From a checkpoint of a small image classifier.
Model: 8.74M parameters, 48-pixel images, norm rmsnorm, activation gelu, patch size [8, 8], layers 12, width 256.
Training: 19700 steps, batches of 384, held-out accuracy 97%.
Data: trained on scattered letters and digits in many colours, 195000 training examples, 38.8 epochs.
Rows from block 8 of a small image classifier, named by matrix and row number. Rows with one number belong to one neuron. Each number is 128 + 24 x the weight over its row's rms, rounded and kept within 0 to 255. All counts start at 0. Numbers have three digits each.
After each neuron's rows are labels from the 100 images, of 14848, where the neuron reaches its highest value: "top examples" is what is common among them. Only what is clearly more common there than usual is listed. The data: scattered letters and digits in many colours. In brackets: how many of the 100, against the usual share in percent.
# fc1: MLP up (model.blocks.8.mlp.fc1.weight, 1024x256), inputs 86-171
# fc2: MLP down (model.blocks.8.mlp.fc2.weight, 256x1024, transposed), outputs 86-171

fc1.522:132153105117168117119114154132103086106117117098125130147124120114114161111129150081110153120119096140107138093108163105137156154115165102087124155163125140128112113110136115146084122116157118112144123135136156145172141091097152156125138099137088127093130156
fc2.522:094107105130111126153063138107165172140103117168148133130150166147133126165152153159129124110144132130100148114137137136132101124152111096149152143129115156108117160160139152139123129111078117134114122103128146143068146161149143089139164208147179147119143148
top examples: blue (45 vs 20); count: six (42 vs 16.3); the character 5 (26 vs 9.3)

fc1.201:136124132166129151133099124171155115159137101172105122132140138142109120115161143102125116113093102142170102122128107151160163126169126130146145131099107096150133122104085138092094125134156143138130141145120119097143086133114119145181145099147117112079101125
fc2.201:074123108129133085167095169115100164143132154112188113138127047085148115166118140136169142142149136111097130132175165114141098091121107102169174156156127143111074151124125138139078160128096100123120129101125149165087141159129126071118119129126143087143137122
top examples: count: one (40 vs 17.2)

fc1.677:187125140154124099154109084102144117106102111130120141127099136122120111130141146149154138108115116144140119102080118137107099178137116124151139126111130116085096164158127164146113133091164088167098120104174116133090128127142125100103116091096141107100111132
fc2.677:141141136108125143110121115141156120115138157126149140134089146141185153135096150117103155129120086120102141120135141129159136128128140110130153125147138123115141122119141125172102154129135125108137130130146197123133151161141133134171132140134121103122129081
top examples: red (64 vs 39.4)

fc1.140:102128176150123179123163130153081103145128133173164136095141134126109108137152112121115121161156135196115101189131103093126121134165127112112164162146152138116121167133146164137124106144102163121124151166132139133133089153113117145112132108126084135100127125
fc2.140:094094115129082112070102096133115172135135161131102164127109140153113141105127153151101113126145123125121115152131151125094114086130137131115106117092117136131062106112108119134181117121176122133130139076136150139091113155100160127129125122123142116126148145
top examples: white (40 vs 19.4); pink (40 vs 19.8)

fc1.518:130096079133170129125133127135138083139149170137123136147095116156134144109145102118150142108139127120137096139144129146058111182117072113104098086108141137144118147135112131122144114111144150144156102116156096126130140099165132149123142150135124108134174118
fc2.518:122111125132119093126139129112085139146136127147175075120139107122148091146099102151116140130139113153159128113139137118140132146140126132132113153152131124110149170118132107113064144159131123139091091119123111104111147153152106158137129153123122142140144138
top examples: count: six (68 vs 16.3)

fc1.280:143113126099137112123155128113107133048131158131139134101116174071162100051117114116126139121119111087101153111182098124134092115105176088153116138151137097108110138115119119149082094167143114109127108156141130137109152102161127131142136089149073117112156102
fc2.280:123125143153111109148101121122132162154108112135114127150135119117149131128129127156114124146105101130148115117097165091104128115120136111094094122162134161115108045154138152127214129149124142134130161090127109164101167105152109137114118173138137151119117152
top examples: yellow (44 vs 19.5)

fc1.168:094136157129107177144160142145180117138154157170114132145169119122099116139140142132139083136154118145129088133138124091142138110140088116138120180165079158095149108098153158137119128174135152145135135164130120143171086132143132127150166119136148144135129110
fc2.168:101131110165160120093108138125106141140065097159069104114097142143084127127074117162121132126125154121112125146126157116154121139133122130145116136123097083124091130113131114152171125124154138148178133124134121095098080108125133126133138144166133132099144126
top examples: white (41 vs 19.4); count: six (37 vs 16.3); count: five (36 vs 16.5); the character J (32 vs 9)

fc1.357:167109046105104122139125130139136096123103163138134142121109148084125159129149129165099116106119112131148157097112126130162100118135104110111158081090135098096095079142116126104136096101132108129119140108160157094149086097158143112151135110134115133129137142
fc2.357:137111117150117138081142110131172144133125190162126126153098113100095162143151104137143128174118050139131118112096133138115152135111136117139078132154134137118095115098103136120132108124151127146135101153104117138091114131138128123138125107104107103120117111
top examples: brown (57 vs 19.8); blue (54 vs 20); purple (52 vs 19.6); black (51 vs 19.7)

fc1.333:120116183112116129138105140129143115139090094118098123097093140150129130149157111141112137138173153113151111119143154151114151126147123133180150138141142131101124136128097187160130130146134137120137127143149157096146189133133103150157103151106157136098104157
fc2.333:091130127120130163189115126123080121133116120115097130141144115142139158108130083100154152134144118125138126109154148138134192129139118161085109144115102106156098099120112158123143122137118115138106150138146167200132120140104123130186148161134049161149097096
top examples: count: one (39 vs 17.2)

fc1.716:162138180108068105107112163130111110097110092131104108131112131129098132092112172162148120120154141120091116115151062145144108159078110146118092132165132109104145139146157165143192168087133123125129087090127115131153101128125110093143140120086147156167080104
fc2.716:161105055123129123172126130138140084113072113137143168106131140101113141094100113138124145124122110102096129134170121135143130132143160111125148145135140125149166133153147136132084146140101123146144125139101181102158134174142131103176106124144119137102113106
top examples: count: two (84 vs 16.6)

fc1.467:116103115159127100143123163141093108067119137122136130117184146164115107133096119138152097128143130157110128118118149120089131143126088114103141143143127160128121109164175121085162115083128107120139131093145151125164103112104086152118155099097150119161085133
fc2.467:180146112131124147207074133116095121141056063129157118094116137154093147143135129120141143110128109155089101133163124103128090145127147129121106136124148116100120116186112167162106131162138156125147104161110127107084122119128091092114123151152142124153146169
top examples: pink (52 vs 19.8); orange (45 vs 19.3); count: six (41 vs 16.3)

fc1.573:093135098106117148130133140112086162136113120139096117096141097164160124156104118147152108139145111093110119146061136090147153111145100130174165102180141083141109138102144131142088125172132146141093143120091144092088107106119134097115126113129177104139111103
fc2.573:102117128165103112144105112122109146155123116180114085184140150111102173166166110133143124120127127135159125137083185140122119155119145124076125134118115193146082154145101121167141146132084100125149122115140115109136169160147089122125098139139122130135142109
top examples: green (69 vs 39.1); count: six (64 vs 16.3); brown (54 vs 19.8); black (52 vs 19.7)

fc1.166:155146105117126094132098097141099128159105123126160153156128111118167142119145132128138109112085094170119156101119159119101119132126125107150121110114184116077130141134088093108090113089164187120091142133171110164110156120119138113142109074119104076103110144
fc2.166:120112096118104091098093147147169155139128169124162094119132116106191135152083150160118136145132153124094142108139132140156123117134152124095194127117137144124133117137090162124139111113156125159143160079142135126092121110117085119082084147133160133093158129
top examples: red (70 vs 39.4)

fc1.338:054125092133095164165151102137159117104164128133103131120076113124117131130109110113134127148115128084116126148104145158159141110120100109117108122135064101112140110108114101112113138153126148140135124131076101182138142086138150129110143133125178172115162106
fc2.338:126161145135147100075127162130088106132134168166119161118128130138163138139113111124129124123117103120140167122140119150104143134106089170151129156147133096152150147142183133098093126153130137117141139190122115106127145125135138136163141104158078102150115102
top examples: count: six (60 vs 16.3)

fc1.627:134096099116163171167135113150153124136146117055071108128145077124116130105158127145077140153122150145133109098125122140138171159150175190159134144131131117132122131163116173171132121121113112130105149113140142153115121131135115141161121132139123136100137105
fc2.627:175084092120153137126123120140159128119108183106113162130119145120153129118138108129113116123141128130121161111114100108106215107130135158109139153133114074150143089132148157116098151137131138138144129118135107123128144129157078130122121140121128130139123152
top examples: count: six (52 vs 16.3)

fc1.195:143073160136117117116116121078141152137113097157120132128102174163141135082142110102143129115140095118144114137178096128111146080156133111131153127114113117137116085127114117112136158153121137116156145127109127117067122138107114096141108139109109111048119154
fc2.195:107148093133120107073150161163188174117125085106107116133124098116131118118143121175127129104147085138109153137118139133126088135136119153136105114140134133130124118123122107173157117118174128165181143110129115123121123166126141137092120091117152110192124130
top examples: white (45 vs 19.4); yellow (43 vs 19.5); count: six (43 vs 16.3); orange (42 vs 19.3)

fc1.684:170125101151114167073133105155159137109152125130123143138115103143125139146146126132117138101135109131148180074118114119123112226162156155138111114100141115153133168137176139137139127105114104125127137118090116162143112125098130139165099089138145097101124117
fc2.684:167122106112150151085168113130129154108142130172074108146144123090173148163128103150137129104135192129157090134111148116165138141133153138099139134156143137144138140101130188122131131117145164173097123155118105105137092140133117135115150093158113145130110149
top examples: count: one (54 vs 17.2)

fc1.126:134087148097116084123137166102089144137140116166067102137124122132129135139119113134133117143105120111121118116166070104104150143124145123159121091131155093112155152160121144142155167087133139128160136145134120118066144123160162115081090155094146116110097122
fc2.126:117148093118131128144093149143156096119098109098134126118135127153145132106153155095131162133130084122111112106079086121164124074112101137087137145132129123124114136139133138092086113153147113115111139133109161150150122158131152111132112171108142129158113156
top examples: count: three (42 vs 16.6)

fc1.15:099103178147107156116143140128100134158159129200126138108153136131127119113143157149112097172176104134126128165133131112141118150167143115134148129153127144090109121136141145151117135146102186122136160130129174107185086163154139144117150078126127102074122107
fc2.15:120124125142085103076100104146116160114101146084117118120091123169106125105142134160101119121146116146105129149119123138104128106143121143146123085088106127155094164115104106140217117128139143158115143087122166153127116144111138115161092104120146093133123141
top examples: yellow (50 vs 19.5); pink (50 vs 19.8); orange (49 vs 19.3); white (46 vs 19.4)

fc1.308:118111152116109106081164147147165122132099127182144119085129149130179124130151102134117154190145110119131105129132122095089107174105111145124122150136110150099098123150094131138152127146123133081092169156157163150144154163133180105169128109125142136119107106
fc2.308:132158101153120158116129137130131107130159132097100122129112143178083122120111120086125131137135100147096134125079109136096139123129120113122085108159120115179092150135139118116147133135152120129142125076144108155091155136157119132140110154106176096179141126
top examples: black (47 vs 19.7); brown (47 vs 19.8)

fc1.638:132090083121122097146104139155160151111157145090156125158128125080150156106090122135125125130140104101182136139128128120151121160132142152120137103126134102093096159123126148135178147145106067125137096110134133136154156103094180151138151149087153176130117130
fc2.638:146159145133094149147104129070097137135068116162108130142124108089137142140116121135094132112147088153071107130121144122115096149171096139126126112140133163138158120115115121129156111105136124108121099125136117112159137109163156095140131159151134209141101116
top examples: yellow (57 vs 19.5); orange (47 vs 19.3)

fc1.508:122109109160073154121150126158108142146161106174110151125110116189140124183141091161089141170129129103136128153157088142156121131163152119114102093133132127094099138149172134150113122121129188112139170132128167166135093140131122119136093116102113138086092121
fc2.508:118112099104123124090110157129169130153152142110083128153162138127176170116160102109108121129096084111119152140149142131096130144133155135109131128112142157098132106117108130085140116127122170159141118105100163125099110152129162113123145154143142086161112155
top examples: count: three (38 vs 16.6)

fc1.442:167089070126152142168127112128147136135163105105083106141144146122079186147119127116127138126119158147098127091120160121120165135221134121118118148119130106083098094159116127134104116099175150124144095168129138135153159161109109123112156148108126148108100179
fc2.442:134148109157100124176139133142175120138118151127153077142136085138190150141152093142113139124126094126112161100117139127123110110138121104133167135159141129104101156125165128166113155129089127137164118120119139081070157127111093119114173110125127109116122132
top examples: teal (68 vs 40); count: six (57 vs 16.3); brown (44 vs 19.8); blue (43 vs 20)

fc1.579:141125130128125085162124116126118108109130095117117129199118122145105141145097112120101141092116092188119116117144164106121111130133075097094081100116142150125173116076114121158115121106141130137117130100103133145150111146113105110145154127146175097169140156
fc2.579:084128133099125104090147159139135125119097161166145076124128167119144150122129137103132137146153138098148108129109109150105131106133121129124151113112126122131129136112125138105126118111141129118210147142131115157125075101096120141067129131117085130117164137
top examples: count: six (36 vs 16.3)

fc1.536:098117133125169202181123163124113121174140120148159118143119134117138094111101107134144088143104152149164114144121129142153146120125160128124153138128139119113105088112138145118147124150136147130105111123079108120137156127162162185110119124109122123088104113
fc2.536:124160135099158129115141114116156113107141134125122107142130132141121167134138118123134132142121104133129152105081140118127146099120055101116082146127120170118137156089194116141072118139105143122169116126108154112127061175169153137138126119111142121168120111
top examples: pink (40 vs 19.8); count: six (36 vs 16.3)

fc1.506:166126120115074132120150153152158098168180069101101123135131090130120115143063135151144105117139140153107100110116150091151124128116144083090141113148111143105119127075149119096133131156111136135124119123130151149165137132130113151154172110136081128146098181
fc2.506:119160154130147148102152114150146088140081146146128115115122171144137122116220152117134134130155115139163120135107118131113202127113128157151098130117102142142140097146154154107158133139212123122130151084119107123145113157134135110115142121075174110160141152
top examples: count: one (100 vs 17.2)

fc1.285:130117158129165117127159115133154134112136134117151111107101140123138136121167099103111097097104156114131153088127098162120119126110140142149123114158157104125105100109117116092131117140130119113132131118173118080110125110169140149109144089119143193112132139
fc2.285:142141079140088143089101124103112124142119148117108160150148128165119116117105097135136131124114086133127088105120141117127115151145141123151074139098153129126109149115144140150107136089167116131132116094129103162120135124105168117145107178111173110118110129
top examples: red (71 vs 39.4); count: six (62 vs 16.3)

fc1.422:142082156131186081145132126126163140134111096130105136155101106108167125115100128117137111133109171088115145073158098141120138128097135116198143163091146112127111138115078148117168123177121105157114077144137149149069156112153144122161111118130135151105133128
fc2.422:125124147122134117135110114121159117129127151081123150163180092154134116134154111097144121130130130121149125161078117115129128104140101123142106137114141095144145074148145165165166105113150089166115138082125123118112135137140109165124110116106132133126112148
top examples: black (51 vs 19.7); blue (42 vs 20)

fc1.388:153126116127095088165093096123163113111125127113118144195148144129131115152078122123152105140126169155172147076129165122112169121145083137091126146126162158111124125128120106112114115144116125166167150123122118133106141166094088117148144131100180144103123152
fc2.388:160154141153101139165112133126124146146112166174117144155092172125137145169140147158121158144087097124091142119171078161106122159157168135158142121125136127117117137127119135121119107113152112105168137163130157082118179085115116181137156106100098120148141116
top examples: brown (41 vs 19.8); count: six (38 vs 16.3)

fc1.445:062108149107151101161106119166156104121152101146084168147133132141126139144117152163124140124114114131142111137095167117101093153165086165118118094155092095162123136135113146126133133173149184145135104143126113130133124132090087107162129125130167136165094132
fc2.445:125123087125091137098127101103096105139109194121125074117131160121118147153155143113102111111106151121148137130118171137123097106107170159118122127133145132085115098114112135094091140131164112125115131162134101121113165163120155166118124176118077083131133119
top examples: green (65 vs 39.1); count: six (51 vs 16.3); the character V (26 vs 9); the character 6 (25 vs 9.4)

fc1.204:104106129142122081097139142136143140129136127125132104098101140136121133132100109132107118102099138138110137123104123135118127104119139141115126087129128104127093151152148115123157157167169176121143130136132140113116133120113145106126103163073126124113092120
fc2.204:103153108120120114068126137124156141156113156114141100138119155142129143167175150128119118129119080101130152148106080130127115111146083127111108155129136118132091107101113108116147124099102120103170139117124123146137089120152138128110098158143176082170136166
top examples: blue (50 vs 20); black (49 vs 19.7); purple (47 vs 19.6); brown (41 vs 19.8)

fc1.639:166119087083159155175135111144113128137154086117112158117132111127084130159137119162128151116102124127117149090088098093104120155112099135124110146144122101097132145083125126117126143103125147125131073141117142093148130153123123156110111102140146146076097173
fc2.639:138106181126138117134142120125192134125117103124131126140141134144131144099195140149105134115149126146121135128114107119140174119131121149094089128135124133143138093099128126082153131127184125104116137087132146135117096129135173145086153112130152119209107115
top examples: count: one (93 vs 17.2)

fc1.758:128128083145144138135094154118126104142112130099137147145072138133118142107092100098163129134137145153135129142128116123134067101137119109116115109114122140133118105168175084112121141202114112098137175126124101160150114088107121133124106155123142126092107145
fc2.758:089120104119118149137141128126152150122095130121182156115165163098119087086148108064133128118166117138135114108060135129099116083136112090133140152150125139117098107151129100128127095135123107114123128129162146137132121114099141176109120105090126114118146154
top examples: white (46 vs 19.4)

fc1.1:129115101145152138103130125147121087115133132095143162126116107114160123183129129177124124103112128136148157095150176094116124171105130137128166137145129100157111121087137124127084154128131099117098152103114144159143121158124134105145145113144124060080154092
fc2.1:146137146110155166115169159125103126123107128143153134148116107139127144135118114126143124128124165117116107141174117124169143119146137131120129129140127200132096120130126118089128140103070128129157126170134151141183099164126106123142118108170140091201104147
top examples: count: six (38 vs 16.3); the character 4 (25 vs 9.3)

fc1.505:133119084123132126089153144101119080157185130169124117122171105100117125134125103110103138142139114144152136112148082128137112135129109129108099108135169124074116094165125154143108105122080146106119171174139122139133148172109160102135144113119146152157144151
fc2.505:169137128137095122082132119149068139107116145102138139134115127141115112106151132128135133119131101145117147147147112147116134108129131137097112129110137100142147146155108159137210110130133128117147118088139114149095097144143119126097149132163185134154107113
top examples: blue (46 vs 20); black (45 vs 19.7)

fc1.259:131130129161133096138114138120103140116127063161132124115152123157115149098126144103147152134143115152138152117138200089097122168134143099137125150132127118133145160106113112126074140123165109112110149124086161141128146141139151119144165158147119123068106192
fc2.259:132116092125081151088087104103152146141129148148123146095135141125160125133111152137130149116143151117101146117141116110157103103145095073138157133176110166130090116141148149147165131115141117127118122112129129109080174150120098107106138137129143132178134139
top examples: yellow (44 vs 19.5); count: six (44 vs 16.3)

fc1.353:137145080140128137124136128136199102166190182133127138157179125079108103111146102127135110126162106143135114118128063142155109131142127133087111131153149116111115075174139171126095120120084130108114131131152152158131131125121155129123127150133143168134152139
fc2.353:151132098140065107099087136130110162125104131161100139139103116162098115118165129138109167138107103157130119129123162147118083121133160131108071139165155100151153153134073169125130113116114120135150108173141097100093088118125124106129146118141180153165095092
top examples: black (40 vs 19.7); count: two (40 vs 16.6)

fc1.287:128123107164060128145132131159096085127139124135086134123120116145133125161138106173132106122161132116102136159093120122104102143123143110131135152120127121072113125116187131147106136111118133125101129187148121163126133100124095141133097166110116127128110123
fc2.287:108137126104098136088152145125142164164212140168135122125136118144180156151128158110108122132135099118131122146140118119123161097106105141126138135082145158143116070155092153114174122123130106152151108098138142153121069167126165178089138113139166095146130103
top examples: count: two (46 vs 16.6)

fc1.400:139143142155130134177091117159115085122111077127119124096133142126085144137112098136124091103122120149148129079111070090156117124083143148143108119125116067095120178056150150133117112134136133100127100128121164102152085155144135105101114154130138141133111141
fc2.400:096159131141117150162132122165175125118124140134133099111114138092136146115128124164106123110129112140107134097087118115118130132148078100103137120135109142090113178153133169126158148149108152122132137155087188179128145113130152148178132151135089095112082135
top examples: red (65 vs 39.4)

fc1.457:097109132102154130093139120164119110092128136131099110160081116125121123100102083153131139122101141140131189157129046122107110132084127128112086107116152109138155114157140158131167177106080147119107117104148102144122121147130140154126112138095141112133122147
fc2.457:160116123114093120153120157129106107121108134112152189107118124138099151119095127103126126122124091142071148113135114140168100158142110083084118121144140121127128165143130169106097125135112112122111129138106136138149147170150146135125146138139128146137116128
top examples: count: two (62 vs 16.6)

fc1.430:089110166136118163121132161122130144118164146191114129129179134119095098095110187166122118134156115153130086184147113087127115115115094133113157171120138172100110129136128151123131134153110125132119127141155137112196100178156133131112160117131150123123130089
fc2.430:102141150132123112075117123123117155126107112179137134123089112150099125107100128176099121121137139147083120162131102125106103103132092125135115100115115121162103138119108116172168127129182158158126125117145181126107105114136155132113131110144130136105142135
top examples: white (54 vs 19.4); pink (52 vs 19.8); orange (49 vs 19.3); yellow (40 vs 19.5)

fc1.629:135122132136098135070121138123136114146147146171109121081154148125112142108144126111112087171135094133111101155141169110113088162097145159086134129142065119105120125114102120145103128159137181092117113166109148148144120157159145131163112145104149147095121133
fc2.629:137167112133131126115146119121154145121120144139126109115119132129099141137127124149111125122138114134125131123065125120116170124116075139146136132146133128126092143117106124132239125134156101115134124084120151153082140064138117133101089166137147114131097106
top examples: green (65 vs 39.1); count: six (57 vs 16.3)

fc1.145:148106145110182111148095129119175096128111109095145166140076141138126139153085125102120116112117171158106146089100132132133152116147131073186169169133176150100128122111086132144139103156100137111132098107138165147134132174138091124160119081137117124128130196
fc2.145:090169140139167110166121126115159151136098151128132110124170114104134138118138163089142141119110135139124141127131132094136133131127100124076141126126121103124097096115143179152151123135097134172160124163125151143111156090149113157171112129080136095090128151
top examples: teal (66 vs 40); brown (46 vs 19.8)

fc1.106:143158189107083096134109103167109129140121118128102100103119109095074158146144154100127121127115136171109114082111097158144138123096121139118169142168169116125112125154199127108156135133142120111122112128137162135121152111145167113105117154098106158150108130
fc2.106:136118055142150141110097120138130146116093171127163121164101128132179123096152109127142147121149125137088138125158125110100150087119179115147140127116134120120129114112122096141136118132131121121143142169109126102152111141102125097188178145137135134119116122
top examples: count: one (100 vs 17.2)

fc1.640:106129082131147148083100170117117089126139146149103112131115079123084133136135122149137135131121076155161143133134102163197093119116099157103115092138111104093117121152137165164081152134126137145102157160138143143127155161122181094136156095104156119140135162
fc2.640:148154130125096143152148144132086108129099138098168140150144106154112132116138153153121098110132116110073119140138104122115124134102135108065110141117154105139171140155141181143204126133120153132149148100120140162135121161129131143130113124101162127129111109
top examples: brown (45 vs 19.8); black (43 vs 19.7)

fc1.507:104127146142116134071163114115132142144132153141111139122106141130125122137106136137118106159102116122107097164137113103129105144143138158117134148133099142090097151141132134151166124191121152101151132172118127139146109129106167105150122143116181124072121137
fc2.507:142157105105118136058133130150126124139123166131125089129160138118091147126169158122114138150111106122141134101086103136115159127136100131112061113133122118139094115133123107126190145109139118118160139074136127159120154088137115118108099170124145117174132133
top examples: green (65 vs 39.1); count: six (57 vs 16.3); white (40 vs 19.4)

fc1.132:134101158142163119146080124151167127129098139119117140127124119113126140127113143083135098110145149161120130075088134129118178138164122102150148162148148135105128100111099139150107153126142154122131116136129148137143135176122100156124138103123146155095118194
fc2.132:098155064145116143164117145144129135126116133158129090135123115127133145137117113137139108137136100135116167102154152105147120139131102148116168164128121149105094146122180118140128144147112128163169128122121154122099170100128141122143172146100154117148130128
top examples: blue (51 vs 20); purple (47 vs 19.6); brown (43 vs 19.8); black (41 vs 19.7)

fc1.496:072178125169116167116124154136154108163106148122142124109106127110108090120146090128101142145150149178101091162114079118137140099117115084151144175130150149128140148175153152142137093179136118125150145178149157123140115132140128165115095137129075136094110151
fc2.496:129099148104121136105072125120095156137127137157123165151135139122159131155133130136126117142132147134152122137098141131124120089136119120073104126117149161102149099106153115139102089100111114098139137094137086122116113096105134146155118162139160133120125127
top examples: white (47 vs 19.4)

fc1.435:149126103117117099154170137167209140131114158136148171145125117104141135123094125150127098120114089122144139113105108157139117110147144104134152141121137121097120059137147160088112114117137068117157101090132122133150115112149120111145152093138101158126154153
fc2.435:097141171154090112108098129132144130130127149145124134099128145137114153071188155078106130149108111153124097149120126128088134119132168154160116144170117109138161123185127110121134131137114140164112103124117136120077123160124122128139088123107164159113116083
top examples: black (66 vs 19.7); purple (46 vs 19.6); brown (44 vs 19.8); blue (42 vs 20)

fc1.498:138109094174085140108132119144119114077093107115133181126105132162130106089140146124130059151161070167133104137117148088133132121126120128119166135152147151078130120136138133105124149134087099134116146141172148148210120094124086173131153099133125107133109124
fc2.498:143140192098107116140148142133106160160081071115055117112100161111123161136126118080160137121180084158116113132153146148122091143117154122156129135121139155155135153145132153172157133118177129140110107106116124121139141106114115137123112117132169120146114117
top examples: yellow (52 vs 19.5); white (41 vs 19.4)

fc1.355:126107161117174161136132120136131147101113149113126147126146124090128134143108112122114118137116123055143148134114165094099158143092123100128162137140146111103150104118099097171115164121144101124167155106164121136115121171164126117108116154125125086072152061
fc2.355:175187129149109121135109125125140122128095172184147092137123125138137130096160156142111136127125141144070150111144152147123159127105141109159129114111132139128119170157118112120140116131125134105122115101123140084155140154162220119135132169088133137126128107
top examples: count: six (99 vs 16.3)

fc1.455:176071092103091100090133123126095129146123114131088136107116136129146114139135119156144140152104101118133138103160087133133116142135121128129138083101140085103136123137098168145124165077127134103144161123135096160089159166158163086117111136092145121138109129
fc2.455:139121122124118098114148154135136100139165138121156117137143165122113096109139124110125139130140074135136092110090099130137160083143108155118118131145134114139105135136133157101193100107117110113153126124136105124120125139110165137141152188160169118154094148
top examples: pink (53 vs 19.8); count: six (45 vs 16.3); white (44 vs 19.4)

fc1.356:090149135138169140095079146089102133128155157164121115138145136121088124123128110112150183135108098127128146100168091143123137101131136138133153098122141136095131167144115142155111096135144109110156146166109108109091141126077187119150129133112153139093103148
fc2.356:129120120115088125090142115124135090125143140056172082135145105161119131088121144159165149139129124136106116121098135127131144155117098143110048107090116134157124089147119144104172132127120131102195113095116094162158131113164119157127131102111173111191140132
top examples: green (66 vs 39.1); count: six (66 vs 16.3)

fc1.692:107111134092158147160137098146104121077139081114183121117128115120124140111142157112135117177114095090129117149092150118115148158092135117139159157131164141128157093123114065143104117141129087105161136100117069138072108120143109172127135144127138113103117129
fc2.692:113146123135117111139091147140129110126089155203160126116171135152146098078123141113111146121117154133087129139130151126108138111141184152139121118118123101119101186160130125127140135124117118106124119128111145131197142128147195107104171167111144108119154136
top examples: count: six (100 vs 16.3); green (64 vs 39.1)

fc1.319:123109135121132174138112127105163142160161086097098116109141129115091125111143116119151148129141103145145121158156126149164154121150144159179132132115137120111141143106081143132117151104107118109156134151127156109104129143113168135166128137128129168077121090
fc2.319:142152148101129155150145131090103146116115160041111148120132120158128100132122125133141131145148124157100116119143153157094188098119154141110076145131119109094179088129120131141094145137059122154112135168121124144116126123138139135134141135149130149175111104
top examples: white (41 vs 19.4)

fc1.33:128094142110126093103093115106145163109169153202108188105132124099163103072126136136106059170150075139133134125158112108110130148129166126121125131143134141104106119148123145139129183184121105138094135103128146114134120098132090122132135118116153123132112109
fc2.33:137160146160079147175094121143115174137148105059136122136098119184108140118121119083122124107119102122162146116144141142134091120130125140137119119126145162162170175142130132131169099141193139119127120060126141159163171155138092140126089114093173109106134135
top examples: red (67 vs 39.4); yellow (45 vs 19.5)

fc1.273:121170176107114113093098147138137143121138114147140086136120118119127138116128159149169122135135109094106110129134032094103109119093110129082096096125137138094120139166203166118159146094119139098100112143157126105098118127162166114102119149118142171134123114
fc2.273:161109084119151145143130139125122085134101146103141165161145117121128128092125113100132135124139150138106145129188121131123143117133158118121115157128147111136168142123120112111104142137111126152147117143116180112150131165104148120151109140138141097139114126
top examples: count: two (97 vs 16.6)

fc1.601:129085072126122134134165130157117104126103149144128153083101115112135155148131120162103102115119106140137133145088147136143088090145134116118116106107139112131096047122145109091119131155116154118129153108161166108154094136121129115175142101121124154125170150
fc2.601:146174143150097112103114143139162155121118146136095181122113094125105147119149139071123111156123077134084110114132135154133122129109165136146109116167117137118127115152096141106118124136109117098164096156130153157105116155111132154121105112102155125135135122
top examples: black (61 vs 19.7); blue (58 vs 20); count: six (57 vs 16.3); brown (54 vs 19.8)

fc1.500:110134107118160110064144143172130081088147111126177164130142125121139125138121084149140132137114130105163136115151178106111110124132181131181155103118146143141157153114116135141119124114148102131126126110144164133107101130111109117164141170141137074141124119
fc2.500:177152182119169135147173121145119154120141132134137113125132122127147097120158108150105130112136123113090138133146138117143176128142165113122153147121164178089108085123108102156103126161080126154133150121138143125152148149110106104132110067137110112135171145
top examples: pink (44 vs 19.8); yellow (41 vs 19.5); count: six (40 vs 16.3)

fc1.492:097112119153086139151074187159122137134080125126102135139145106106120138107100073116147142150128107159152093123142124109131142155125101143153135146154120128123116100134113143127065097141172131096128139143134117179154100117113152153126087097147094168099113193
fc2.492:117138126114123083104117111128146103124123155167141122099096160137149153147172124140138135125135092091147165120122108153105124196159119162127147106107134083109113096150123151098157160142109126143151132118119135162119075149138165124122109135158150113115108138
top examples: red (64 vs 39.4); orange (43 vs 19.3); yellow (41 vs 19.5)

fc1.302:141083116131115107129105119114121167095140132134134134150130150104120096093126173128126107161112117152120180118100172124109096115112091104136146110108096147151134126107115101108118158116101142077139113112143144182163138147134142150119184144106135149126145087
fc2.302:151134128103117097131101156100109146136148161154102115129123165080113120108119133127131104135141079119116120144134177154111136118122103148140121134114135108125136161143130081126084097149090149058121161130128136145136133117123099129134140127156093097078117124
top examples: blue (41 vs 20); count: six (39 vs 16.3)

fc1.743:136042130127154087178143114138123112149113091136123122161124111149119109131115166142183118105123105116147146106116109159114152134138096106184160157117177147098131099118099162147119137131117178151129079137108127121131142161147162121130153103110153133101129152
fc2.743:106130153138130130084124116136141137124137176124114128103168137123096153139118115078108114130126143137137131129127097101131104162139129131163090144131115106129137138163144142159207138152130111178104127100132168077108164113158116150067123132139097123119132085
top examples: teal (65 vs 40); white (47 vs 19.4)